config.yaml
encoder_arch: "vit"
encoder_qk_norm: true
encoder_positions: "rope"
decoder_positions: "learned"
max_precond_dim: 1024
Rows from block 4 of the image encoder of a small image captioner, named by matrix and row number. Rows with one number belong to one neuron. Each number is 128 + 32 x the weight over its row's rms, rounded and kept within 0 to 255. All counts start at 0. After the name is the row's rms in percent of the matrix's.
After each neuron's rows are labels from the 100 images, of 14976, where the neuron reaches its highest value: "patch colour" is the nearest of a few named colours to the mean colour under the peak; "strongest on" is what is common among them. Only what is clearly more common there than usual is listed. The data: rendered rooms with furniture. In brackets: how many of the 100.
# fc1: MLP up (encoder.blocks.4.mlp.fc1.weight, 1536x384), inputs 256-383
# fc2: MLP down (encoder.blocks.4.mlp.fc2.weight, 384x1536, transposed), outputs 256-383

fc1.754 096 [211 128 128 128 188 128 128 128 128 128 128 128 128  53 190 128 128 128 128 128  69 128 128 220 128 128 170 128 128 128 128 128 128 163 128  71 128 128 165 128 188 128 128 128 128 163 128 128 128 128 128 128 128 190  79 128 128 190 128  87 128 128 228  32 184 176 128 128 128 128 128  98 128 128 128 128 128 128  22 128 128 128 128 128  67 128 128  82 128 128 128 128 165 128 128 128 128  71  66 179 128 128 128 128 168 128  61 195 128 128 128  39  74 191 128 128 128  89 128  63  72 128 128 128 128 178 128 128]
fc2.754 095 [128 201 128 128  60 128 128 128  56 128 128 186 128 128  77 128 128  50 128 128 128  83 128 128 128 147  56 128 128 128 128 128 128 128 128 219  76 128 128 128 128 128  77 128 128 128 203 128 128 187 128 128 128 128  86 128 128 128 128 128 128  94  47 128 128 128 128 128 128  88 102 128 128 128 128 166 128  83  84 128 128  79 128 128 128 151 204 128 128 178 167 128 128 187 128 166 189 162 128 128 128  51 128  68  48 128 128  82 128 128 128 128 128 128 162 128 128 128 128 128 181 178 128 128 128 128 179 128]
patch colour: brown (79)
strongest on: red walls (60); orange walls (34)

fc1.411 099 [128 128 196 184 128 128 128 128 161 128 128  93 128 128 128 128  73 181 128  87 128 128 128 128 128 128 128 178  40 128  39 128 173 128  70 128 128 128 128 128 128 128 128 128 188 128 215 227 128 128  82 128 128 173  61 159 128 128  82 128 128  75 195 128   7 128 128 128 128 128 128 197 128  88 128 128 128 128  72 176  57 128 128 128  77 128 128  72 128 179 128 128 128 157 128 128 128 128 128 209 128  56 128 128 128 128  76 128 171 128 128 128 128 128 128 128 128 128 191 128 128 128 128 128 128 128 161  90]
fc2.411 090 [180 128 128 128 128 196 128  61  42 128 128 128 221 128  60 128 128 128 128 185 128  93  75  63 128 128 198 128 128 187 128 128 128 196 164  75 128 128 128 128 128 128 128 128 128  88 128 128 171 128 128 128 128  87 128 128 128 128 101 128 128 128  72 128 128 128 160 157 233 128 128 128 128 128 128 185 224 128 128 128 128 128  82 175 147  87 128 128 173 128  42 128  84 128  67 203 177 128 156 247 128 174 182 128 128 128  72 128 128 128 128 128 128 128 207 128 128 128  28 128 128 128 128 128 128 128 128 128]
patch colour: purple (33)
strongest on: purple walls (26)

fc1.235 104 [184 128 128 128 128 194 178 128 128  59 128 128 128 128 128 128 128 181 128  50 128 128 128 128 174 128  91 214 128  85 128  93 128 128 128  84 128 128  68 128 128 128 128 128 128 128 128 128 128 128 128  88 128  57 188 128 128 128  68 128 128 128 128 128 160 197 128  76 128 128 128 184 128 159 128  91 128 128 128 128  52 128 128 128 183 128 128  45  48 128 128 165 128 128 155 128 205 128 128 208 128  91 128 128 128 128  59 128 128 128  91 128 172 128 128 128 128 128 128 128 128 128 159 128 128 128 128 128]
fc2.235 108 [ 87 108 102 128 128 128 128 128  35 191 100 128 128 128 128 150 128  84 180 100 128 128 166 128  88 128 128 128 174 128  61 128 128 128  40 128 128 198 128  63  79  41 128 128 128  78  59 128 187  80 128 128 128  81 128 128 185 128 128 128 128 128  76 128 128 128 128  88 128 128 128 170 128 128 128 128 128  55 128 209 128 205  85 128 128 190 128 166 128 203 157 128 128 128 128 128 128 128 128 128 128 128 128 128 128 128 128 128 128  80 180 128 128 128 128  87 128 128 128  80 128 128  83  88 128 128 165 128]
patch colour: grey (88)
strongest on: window (99)

fc1.490 107 [128 128 128 128 128 185 128 207 128 208 128 128  82 128 171 128 175 183 128 128 128 128 128 128 184  81 128 188 128 128 128 128  81 175 128 128 128 128 128 128 184  76 128 128 128 128 165 128 128  65 128 128 128 128  30 128  78 128  67 128 128 128 128 128 128 128 171 177 128  95 169 128  74 128 201 185 128 128 169 128 128 169  70 178 128 128 169  70 128 128 128 128  77 128 128 128  92 128 128  86 171 128 128 164 128 128 128 128 128  54  75  72 128 128 178 128 128 128 128 128 128 128 128 128 128  82 128 128]
fc2.490 097 [184 128  23 188 128  65 128  28 128 128  58 128 249 128 128 227 128  66 206 171 128 128 128 128 128  95 128 164 128 128 128 171 128 128 128  68 128 128 128 128 128 128 128 128 208 128 128 128 128 128 128 128 162 128 192 128 128 171 128  83 128 128 128 128 128 128 128 128 128 128 128 128  89 128  99 128 128 128 128 128 187 158 128 128 217 128 128 128 128 207 128 128 128 128 128 128 128 128 128 182 128 128  44 160 128 128 128 128 128 128 128 128 128 128 128  66 128 128 162 128  71 128 128 128 155 128 128 128]
patch colour: green (29); cyan (25)
strongest on: red walls (27)

fc1.66 097 [128 128 128 128 128  84 128 128 128 128 128  60 128 128 217 128 128 128 128 128 128 128  64 128 128 128 128 192 128 128 189 198 128 197 128 128 128 128 163 161  58  39 128 128 128 128 128 128 128 128 128 209 128 128 128 128 185 128 128 128 128 128 128 128 175 128 175 128 128 128 128 128 128  59 128 128 128  71 128  80 128 128 193 128 128 128 128 128  77 128 128 175 160 128 128 128  85  70 128 128 128  83  70 128 128 128  78 128 128 128 128  65 128 174  91 128  94 181 128  49  52 128 128 128 128  29 128 128]
fc2.66 106 [128 128  69 135 128 128 128 128 128 190 128 128 128 128 128  81 128  96  43 128 128 128 181 167  52 128 128 128  64 109 128 168 153 128 128  84 128 128  64 128 216 128 128 128 128 128 165 128 128 128  94 174 128 128 128 160 209 128 128 128 197 128 181 128 128 128 128 128 128 198 128 128 182 203 128 128 128 107 128 128 101 128 128 128 106 128 128 128 128 128 128 128 128  68 128  87 128  91 128 128 128 128 128 128  84 128  99  78 170 128 128  73  77 151 128 128 181 194 128 220 128  95 164 128 128 202  63 128]
patch colour: green (35)
strongest on: count: four (39)

fc1.212 105 [ 71 128  47 128  82 128 128 128 128 128 128 174 128 180 168 128 128 199 128 128 128 128 128 128 128 128 128 163 128 128 128 128 128 128 128  75  76  96 162 128 128 128 128 128 128 128 128 128 128 128 128 128  76 128  77 128  68 128 128 128 128 128  94 128 128 193 128 100 128 128 128 187 128 128  49 128  97 128 128 182 128 182 128 128 128  95 128 128  71 128 128 184  70  75 128  94 128 128 128 128 128  31 213  95 128 128  89 128 181 128 128 184 128 128 128 157 128  64 128  62  74 128 128 128 128  77 128 128]
fc2.212 122 [ 87 106  72 128 128  70 128 168 128 164  71 128 169 128  86 128 102 128 128 128 128 128 181  67  63 113 190 128 156 128  74 128 128 210 128 128 128 128  88 128 210  98 128 128 128 128 128 128 128 128  49 128 222 128 128 191 102 128 128 128  79 128 128 128 198 197 128  99  50 128 128 180  91 166 128 128 181  75 128 140 158  89 200 128 167 128 128 128 128 128 210 128  54 128 128 128 128 128 128 128 128 128 128 147 128 155  34  84 128 128 141 128 128  91 128 128 128  98 128 128  98 128  75 128 128 128 128  76]
patch colour: pink (66)
strongest on: window (90); red walls (39); orange walls (32)

fc1.630 080 [128 128 128 128 128 128 128 202 183 128 128 128 128 200   4 128 194 128 128 128 128 128 128 205 128 128 128 128 202 128 128 128 128 128 128 219  55 128 128 128 128 128 128 128 128  93 128 128  84 128 128 182 189 128 128  52 128 128 128 128 128 128  79 128 128 128 128  79 128 128 175 128 128 128 128 128  65 128 128 128 128 128  76 128 128 128 128 128 128  68 235 128 128 128 128  32 203  87 128  64 159 128 190 128 128 128  53 128 128 206 128 128 128 128 128 195 128 128 182 128 128 128 128 128 128 128 198 128]
fc2.630 077 [165 128 128 128 128 128 128 128 111 128 128 128 128 128 128 128 128 128 128 128 128 183 128 128 128 128 128  14  18 128 128 128 195 183 128 128 128 128 128  65 128 128 128 128 186 128 128 128 128 128 128 128  22 128 128 128  74 128 128 128 197 128 128 128  97 128 128 128 128 128 128 128 128 128 128 128 128 128 128 128 128 128 128 128 128  75 128 128 128 128 128 128  72 128 128 128  33 128  33 128  86 128 128 128 128 128 128 104 128  75  57 128 128 182 128 128 128 128 128 221 128  85 128 128 128 128 128 128]
patch colour: green (28)
strongest on: white walls (27)

fc1.752 085 [128 128 128 128 128 128 128  64 128 128 128 128  56 128  60 128  73 172 128 170 128 128 128 128 128 128 128 128 128 128 128 128 168 128 128 128  72  42 128 128 128 128 128 128 128 128 128 128 174 128 128 128 128  61 182 128 128 128 128 221 128 128  32 128 128  24 128  92 180 128 128 128 128  82 128  38 128 128 128 128 128 182 128  44 128 128 155 128 128 128 128 128 128 128 128 128 128 128 212 128 128 128 128 128 128 128 177 128 128 128 128 128 128 128 128 128  73 128 128 128 128 128 128 128 128  91 128 128]
fc2.752 098 [128 128 128 128 158 128 128 191 128 182 128 128 128 128  57 128  59 128 128 128 128 128 128 128 128 128 128  98 176 128 203 128 128 186 208 178 128 128 128 128 128 164 128 128 128 128 128 104 128 128 146 128 128 128 128 128 128 108 128  51  79  82 185 128  88 128 128 160 128 128 128  89 128 128 217 128 128 128 159 128 128 128 128 169 128 128 128 128 128 128 128 128 205 128 128 128 128 160 128  86 128 161 128  78 128  95 128 128 128 128 128 128 128 128 128 128 128 202 128 128 128 128 128 128 128 128 128  52]
patch colour: pink (45)
strongest on: pink walls (44); white walls (26)

fc1.209 099 [128 177 128 128 128 128 128 183 128  78 128 128 128  75 128 128 128 164 128 163 128 128 128 209 128 128 128 128 128 128 178 128 128 128 128 128 128 128  83 128 169 128  41 128 128 187 128 128 128 128 128  86  90 128  48 128 183 128 128 128 128  79 128 128 128  63 184 128 128 128 128 128 128 179 128 128 128 128 166 128 128 128  61 128 128 128 128 128 128 128 128 128  88 128 128  94 128 128  62  79  82 128 128 128 179 128 128  48 128 105 128 184 128 128 128 128 128 190 128 128 180 170 128 167 165 128  78 128]
fc2.209 091 [173 128 128 128 128 128 128 174 128 128 128 128 128 128 128 128 128 128 128 128 128 128  46  99 128 128 128 128 128 161 209 128  75 128 128  26  35 128 128 182 128 208  88 128 128  43 128 172 128 128 128 128 227 128 128 128 128 128 128 128 128 176 219 190 128 128 128 128 178 128 128  88 239 128 128 128 128 128 128 128 128 128 128  42 128 128 128  89 128 128 128 128 128 128 203 128 128 128 128 128 128 128 187 128 128 128 128 128 128 128 128 128  70 128 128 128 128 128 128 128 128 128 197 128 128 128 128 128]
patch colour: purple (64)
strongest on: umbrella (48)

fc1.485 095 [128 128 128 128 128 128 128 128 221 163 128 128 128 163 128 128  76 128 128 158 128 128 128 207 128 168 128 166 128 128 128  54 128 128 128 128 128 128  84 128 128  91  50 128 128 128 188 128 128 128 128 128 128 128 128 128 128 128 128 195 128  89  85 128 169 128 128 128 128 182 128 128 128 128 128  80 128 128 128 128 128 128  73  77 164 164 180 128  80 128 128 128 128 211 128 128 128 128 196 128 128 128 128  65  81 128 128 128  91 164  71 188 128 128 128 128 128 128 128  78 128 128 218 128 128 194 211 128]
fc2.485 091 [200 218 128 174 128 128 128  66 128  48 128 101 128 128 128 128 128 128 128 128 128 179  43 128 128  85 206 128 128 128 128 163 128 128 128 128 128 215 128  81 128 128 128 214 128  96  40 128 128 128  72 128 179 128 114  86 221 128  82 128 128 128 200 128 128 128 128 177 128 128 128 128 187 128 128 128 209 128 128 193 128 128 128  80 128 128  99 184 128 128  87 128 128  73 128 128 128 128 128 128 128 128 128 128 128 128 128 128 128 194 128 128 128 128 128 128 110 128 159 255  89 128  83 128 128 128 128 128]
patch colour: brown (63)
strongest on: door (69); black walls (41)

fc1.208 104 [128 128 128 128 128 178 128  82 128 176 128 128 128 163  39 128  59 128 128 128 182 128 128 128 173 128 128 181 128 128 128  79 128  75 163  75 128 128 128 128 128 128 128 172  94 128 128  91 128 128 128 128 128 128 128 128 128 128 128 193 182 173 128 128 128 188 128 128 128 128 190 128 128 128 128 168 128 128 128  87 128 201 128 128 128 128 128  46 128 222 128 163 128 128 128 128  75  83  88 202 128 156 128 128 128 128 128 128 209  83 128 128 128 128 128 193 128 128 182  91 128  69 161 128 128 128 128 185]
fc2.208 101 [151 128 128  98 128 128  61 128 128 128 128  71 128 128 128  87 128  81 128 128 128  93 128 172 128 128 128  64 155 128 198 190  42 186 128 128   5 128 100 205 128 128 128 128 174  90 128 128 128 128 128 128 128 128 128  74 128 128  83 128  82 128 154 128 128  76 128 128 128 128  58 128 128 128 197 128 128 128  57 128 128 128 128 180 128 128 128 128  59 128 128 128 128 128 128 128 128 128 128 128 128 128 128 128 128  69  95 167 128 128 128 128 128 128 128  78 183 225 128 128 128  75  62 128 128 102 128 128]
patch colour: pink (43)
strongest on: barrel (43); largest object: barrel (32)

fc1.115 094 [128 128 128 128 128 128 128 128 128 128  93 128 128 128 128 128 128 189 193  86  53 128 128  98 128 128 128 128 128 128  67 128 128 128 128 128 128 128 128  79 128  82 178 128  53 128  86 128 128 128  62 128  67 176 128 128 128  82 128 128 128 128 128  92 128 128 216 128 128 185 128  66 128 128  93  64 128  84 181 197 211 128 128 175 128 128 128 128 128 128 128 128  36 128 128 128 128 128 185 128 155 128 128 128 128 128 128 128 181  79 128  89 128  61 128 128 128  70 128 128 128 222 128 128 128  74 128 168]
fc2.115 101 [128 100  30 128 128 128 128 128 128 178 128 103 178 128  68 128 128 128 128  72 128  88 128 128 128 128 216 128 128 128  46 128 128 128 128 128 128  69  92 128 128  73 163 128 128 128 159 128 128 128 128  90 193 128 128 195 128 128 197 128 128 128 128 128 128 128 128 128 128 128 128 128 128 128 163 106 186  61 183 128 128 128 128 128 128 128 128  76 128 179 128 128 128 128  90 128 128 128 128 128  81 128  92 144 128 128  78  75  58 128 169 128 128 128 128 128 128 128 128 128  12 128 128 128 128 128 128 128]
patch colour: white (31)
strongest on: window (91); orange walls (25)

fc1.106 098 [128  33  68 128 128  81  84 128 128 128 128 160 128 128 128 128 190  84 128  73 128 128 128 128 128  73 128 128 128 128 184 128 128 128 128 128 128 128 128 128 128 128 128 128 166 128 128 128 128 128 128 128 128  72  83 128  79 128 128 187 128 128 170 128 128 128 128 128 128 128 128 128 128 147 128 128 128 128 128 128 128 163 128 128 128 177 128 128 128 171  84 128 128 128 128 128 128 128 128 128  86 128 128 128 128 128  65 128 178 198 169 203 128 128 128 128 128 128 128  73 128 128  73 128  68 128 128 128]
fc2.106 117 [ 80 128 128 185 128 128 128 207 128 232 128 128 141 128 189 108  54 128 128 128 163 128 128 128  97 128 128 128 128 128  66 128 128 161 128 128 128 128 128 128 185 128 128 183 180 128  76 128 128 128  52 128 244 128 128 128 128 128 241 128 128 128 128 128 128 195 128 128  94 128 128 188  16 128 185 128 181 128 128 128 128 128 128 128 128 128 128 208 193 128 160  59 128  86 128 128 128  93 128 128 128  76 128 128 128 128 128  25 128 128 159 128 194 128 128  39 106 149 128 128 128  83 128 128 177  95 128  87]
patch colour: pink (27)
strongest on: window (95)

fc1.532 101 [128 128 128 128  82 128 161 128 128  46 128  71  93 128 128 128 128 128  91 128 128 128 128 128 128 201 128 128 128 128 128 128 128 128 128  77 165 186 128 128 128 128  76 128 128  66 128  63 128 128 211 128  54 128 185 128 128 128  66 128 128 128 128 128 128 177 160 128 128 128 128 128 128 128 163 128  70 128 128 128 128 128 128  23 128 128  77 128 128 128 128 128  69 128  62 128 128  77  80 128 128 128 128 128  82 128 128 128 128 128 128  32 164 128 128 128 128 128  51 128 128  81 128 128 128  97 202 128]
fc2.532 083 [128 128 128  89 128 128 128 128  24 181 105 128 128 128 128 128 128 128 128 128 128  89 128 128 128 128 224  75 128 128 128 128 128 128 169 128 128 128 128 128 128  50  75 128 128 128 128 128 128 128 128 128 128 128 128 128 128 190  94 128 128  69  56 128 128 128 128 128 178 128 128 128 128 128 128 128 202 128 128 128 128 128 128 172 189 128 128 128 128 181  62 128 128 128 128 128 201 128 175 205  77 128 128 128 128 128 128 128 128 128 128  80 128 128 128 128 128 128  84 128 128 211 162 153 128 128 191 128]
patch colour: grey (100)
strongest on: green walls (52)

fc1.339 107 [167 128 128  69 128 180 128  83  91  42 155 128 128 128 128 158  73 128 128 167 128 128 128 214 128 128 177 128  75 128 170 128 216 128 128  87 219 211  72 128 128 188 128  51 198 128 128 128 128 208  65 128  32 128 128 128 128 128 157 128 128 180 128 128 128 167 128 176 128 128 128 128 128 205 128 128 193 128  66  67 128 128  78 128 128 128 128 128 164 168  84 128 128 128 128 128  95 128 193 128 128 128  95 128 128 128  65 128 128 128 128 194 184 128 128 128 181 156 179 128 128 128 168 128 128 128 128  74]
fc2.339 107 [128 128 128 194 214 128 128 128 128 213 128  85 102 128 128 128 128 128 128 149 128 154 167  62 128 128 128 128 128 128  18 128 128 128 128 128 128 128 128  84  79  40  73 128  65 128 128  65 128  91 128  88 180 180 128 128 128 128 128 128  60 128 128 198 128 128 128  48 128 148 128 128  59 128 174 219 128 128 128  78 128 128 128 128 128 128 128 128 128 128 128 128 128 175 128 228 178 128 128 128 143 128 128 128 159 128 255 128 128 128 128  53 128 128 128 128 128 128 128 128  56 128  64 128 128 128 128 128]
patch colour: pink (29)
strongest on: window (92); red walls (29)

fc1.83 084 [128 128 182 128  26 180  53 128 128 128 128 128 128 128 184 128 128 128 128 128  76 128 128 128 128 128  66 128 128 128 128 128 128 128 128 128 128  70  70  86 128 128 128  87 189 128 128 128 128 128  67 128 128 128 128 128 128  72 128 128 128 128 128 186  75 128 128 128 128 128 128 187 128 128 128 128 128 128 180 128 128 192 128 128 128  65 128 128 128 128 205 128 128 128 128 128 128 128 187 128 128  92 128 128 128 128 128 128 128  61  74 128 186 128 128 128 128 128 128  70 128 128 128 128 128 128 128  95]
fc2.83 078 [128 128 128 128 128 128 128 128 128 128 224 128 128 128 128 128 128 128 128 128 128 128 128 128 128 128 128 128 128 181 128 128 128 128 128 185  55 196 128  97 128 128  23 166 128 128 138 128 128 128 128 128 128 128 216 128 128 184 128 128 128  63 128 128 128 128 128  94 128 128 128 128 128 128 128  21 170 128 128 128 168 128 188 128 128 128 128 128 128 149 128 128 128 128  78 128 187 128 128 128 128 128 128 128 128 128 128 128 128 128 243 128  57  50 128 128 164 128 128 128 128 128 128  70 128 128 128 128]
patch colour: grey (74)
strongest on: window (91); green walls (26)

fc1.210 102 [128 128  62 128 128 199 128 128 128  77 128 128 191 128 128 128 128 128 167  82  76 128 128 128 128 128 186  58 128  70 128 211  98 128  96 128 128 184 128 128 128 128 159 218 128 128 128 128 128  95 128  52  59 128 128 128 128 128 128 128  68 128 191 128 128 128 128 128 128 128 128 183 128 128 128 186 128 128 128 128 173 128 128  44 128 128 171 128 128 128 128 128 128 128 128 128 128 128 128 183 128  56 167 128 128  93 128 128 128 128 128 128 128 128 128 128 128 128 128 128 128 128  75  71  74 128 128 128]
fc2.210 115 [128 128 128 168 128 128 128 213 128 190 128 128 128 128  92 128  71 128 128 203 197  93 153 128 128  85 172  92 128 128  78 128  99 204 128 128 128 128  80 128 212 128 128 128 128 128  19 204 128  77  49 128 205 128 128 128  87 128 174 128  93 128 128 188 103 182 128 128  78 128 128 128 128 167 197 128 137  82 128 160 128 128 128 128 170 128 128 128 128 128 128  55  40 128 128 128 128 128 128 128  76 128 128 128 128  90  76  76  81 128 128 128 128  89 196 128 128 128 150 128  87 128 128 128 184 128 128 128]
patch colour: white (41)
strongest on: window (98)

fc1.193 098 [128 128  78 128 128 128  86 128 128 128  89 128 166 128  90 128  68 128 128 128 128 128 128 128  43 128 128  94  57 128 191 128 128 128 167 128 128 128 128 128 128 179 128  75 166 128 206 156 128 128  75 128 128 221 128 128 128 128 128 128 128 189 128 128 128 128 128 128 128 128 128 128 128 166 128 128 128 197 128  62  67 128 128 128 128 164 128 128 128 151 128 128 128 167 186  84  81 128 128 128  90 194 128 128  80 128  54  70 128 128 128  88  69 186  80 128  45 212 229 128 128 184  61  75 128 128 128 172]
fc2.193 094 [128 128 128 128 128 128 128 128 128 192  73 128 128 128 128 128  66  87 128 170 191 209 128 128 128 164 128 128 128 128 103 128  75 164 128 128 192 177 128  79 128 128 172 128 128 128 128  42 128 128 128 128 202  80 128 128 128 178 196 128  68  68 191 128 128 128 128  77 128 128 128  79 128 128 128 184 128 128 128 176 128 217 199 128 128 128 128 128 128 128 128 171 174  85 128 128 180 128 128 128 181  73 128 128 128  22 128 128 128 128 181 128 128  88 128 128 128 167 128 128 128 128 128 128 128  85 128 128]
patch colour: pink (29)
strongest on: red walls (35)

fc1.275 096 [212 128 128 128 128 128 128 128 128  75 188 128 128 128 128  81 128 128 128 128 187  91 203 128 128 128 128 128 128  69 128  86 128 128 128 128 204 128 202 128 128 128 128 128 128 128 128 202 128 128 128 128 128 128 128 184 128 128 128  43 128 128  55 170  55 128 128 128 128 128 128 128 128  69 128 128  79 182 128   7 128  68 128  81 128 128 128  92 128 128 180  87 128  23 128 128 128 128  76 128  54 128 172 128 128 128 128 128 182 128 128 128 128 128 128 128 128 128 128 163 128 128 168 128  79 128 128 174]
fc2.275 101 [128 128  73  99  65 128  69 173 104 128 186  62 128 128 172  74 167  89  72 128 128 128 128  95 128 128  21  63 128  83 128 198 128 162 128 128 128 179  53 128 128 128 128 173 128 128 128  99 128 128 128 128 128 128 128 128 128 128 128 128  84 128 128  88  93  89 128 163 128 128 128 128 128 159 128 128 128  84  78 155 169 179 214 128  86 128 128 128 171 128 128 107 128  30 166 128 128 128 161 128  91 128  74 128  90 128  24 164 128 128 128 128  74 128 128 128 128 162 128 128 128 128 128 128 128 191  79 128]
patch colour: purple (41)
strongest on: umbrella (35)

fc1.242 088 [128 207  62  85 128 128 174 128 128 128 156 128  86 128 128  63 128 128 128 128 128 128 128 128 128 128 223 128 173 128 128 128 128 128 128 128 128 128 128 128 128 156 128 128 128 128 128 128 128 128 128  60 128 128  89  58 128 128 128 128 128 128 128 128 199 128 128 128 128  92 128 128 128 128 193 214 128 128 128 128 128 181 173 128 188 128 128  95 128 128 128 128 128 128 128 128 128 128 128 128 128 128 128 128 128 128  66 128 128 128 164 128 128 128 128 128 128 195 128 128 128 128 128 193 128  66 216 128]
fc2.242 088 [216 128 128 128 128 128 128 128 128 128 182 128 128 128 164 128 167   9 166 128 128 128 128 112 128  74  52 128 128 209 128 164 128 128 128 159 128 128 128 128 128 128  92 128 179 128 128 128 128 128 128 161 128 128 128 162 128 128 128 128  57 128 128 128  81 176 128 128 128 128 128 128  96 128 128 128  79 128 234 128 128  87 165 128  82 205 128 128 186 128 128 128 128 128 128  91 150 128 128 196 128 128 154 128 128 128 128  29 128  69 128 128 128 128 128 164 128  23 128 158 128 128 164 173 128 128  65 128]
patch colour: pink (54); purple (44)
strongest on: pink walls (47); purple walls (42)

fc1.56 105 [ 71 128 128 193 162 164  80 128 128  76 128 128 128 128 128 128  82 165 168 204 128  79 128 128 128  52 128  92 128  70 128 128 128 128 128 128 178 128 128 128 128 128 128  85 128 128 128 128 128 128 128 128 128 128 163  92  86  88 128  68 128  86 128 156 128 128 128 128 128 128 128  72 128 128  85 202 128 195 128 128 128  89  74 128 128 128 128 128  86 128 128 128 128 128 128 164 128 128 187 128 128 128 191 128 128 128 128 128 128 128 128 128 188 128 128  87 128 128 128  79 128 128 162 128 128 128 128 128]
fc2.56 112 [128 128 128 128 128 128 128 165  66 179 128 128 128 128  73 128  96 100  90 128 128 128 128 173 128 128 128 128 128 128 112 128  42 252 128  55 128 128  57 128  79  53 128 128 128 128  73 128 165 128 128 128 128 128 128 128 128 217 169 128 128 212  59 128 128  45 128 169 128 128 128 128 128  68 128 128 128 128 128 174  54 169 128 184 128 128 169 128 128 128 128 128 158 128 128 128 175 128 128 128 128 128 128 128 128 128 128 190  52 128 128  80 128  72 159 128 128 128 128 128 128 173  83  55 192 128 156  77]
patch colour: grey (77)
strongest on: window (92); purple walls (27)

fc1.427 107 [128 190 193 128 171  86 128 128 128 128 128 128  79 128 128 128 128 128 128 128 172 128 128 128  78 128 190 128 155  80 163 128 128 128 128  97 128 128 174 128 128  95 128 128 107  59 128  84 128 205 128  68  90 128 128 128 128  72 128  80 128 128 128 128  56 128 128 128 128 128 128 128 184 190 128 128 128 128  81 128 128 128 128  69 128 128 128 128 128 183 168 128 128 128 128 128 128 128 128 128 128 128 128 128 128 128 226 128  92 185 128 128  78  82 128 128 128 128  97 128  54 128 128 128 173 128 128 128]
fc2.427 094 [128 128 128 128  43 170 211  84 128 128 128 128 128 128 128 128 128 128 128 128 128 103 170 106 128  75 128  95 103 128 128 106 128 128 128  88  19 128 128 184 164 178 128 128 128 128 128 128 128 128  84 128 128 158 128 128 128 128 128 128  86 128 128  95 128 128 128 167 128  81 128 128  24 128 128 128 128 128 128  89 187 128 196 128 128 184 128 128 128 216  94 128 101 128  82  98 128 128 128 128 128 174 128 128 128  72  89 128 128 128  99 128 128 128 128 174 128 128 128 128 128  96 128 174 128 128 128 128]
patch colour: purple (27)
strongest on: green walls (43)

fc1.45 101 [128 128 128 128 128 226  96 128 128 128 128 128 128 128 128 128 128 128  93 101 128 128 128 128 182 128 128  75 128 128 128  77 128 187 128 228 128 211  47 160 128  67 198 198 128 176 128 128 128 128 165 128 128 128 128  70 128 128 128 128 128 165 128 128 128 128  76 128 128 128 128 128 128 128 128  96 128 173 128  36 128 128 128  83 128  70  79 128 128 128 128 128  61 128 128 128 128 128 128 128 128  50 155 128  85  75 128 166 128 128  63  87 128 128 128  66 128 128 128 128  53  93 128 128 128 128 128 128]
fc2.45 123 [ 68 128  95  91 128  55 128 183 163 174 128 128 146  73 128  86 128 128 128 128 175 128 128  89 128 128 128 128 190 180 107  94 128 182 176 128 128 128  88 128 128  81 156 180 170  99  63 187  73  93  77 128 197 180 128 159 128 128 223 106  72 128 128 128  74 168 128 128 128  57 128 128 128 128 128 128 154  78  73 166 128 128 128 153 128  60 128 128 128 128 128  76  66 207  20 128 100 128 103 128 128 128 167 175 128 128 128 128 128 128 128 128 128 128 128  67 128 128 166 160 128 145  93 128 128  96  95 128]
patch colour: white (43); pink (36)
strongest on: window (93)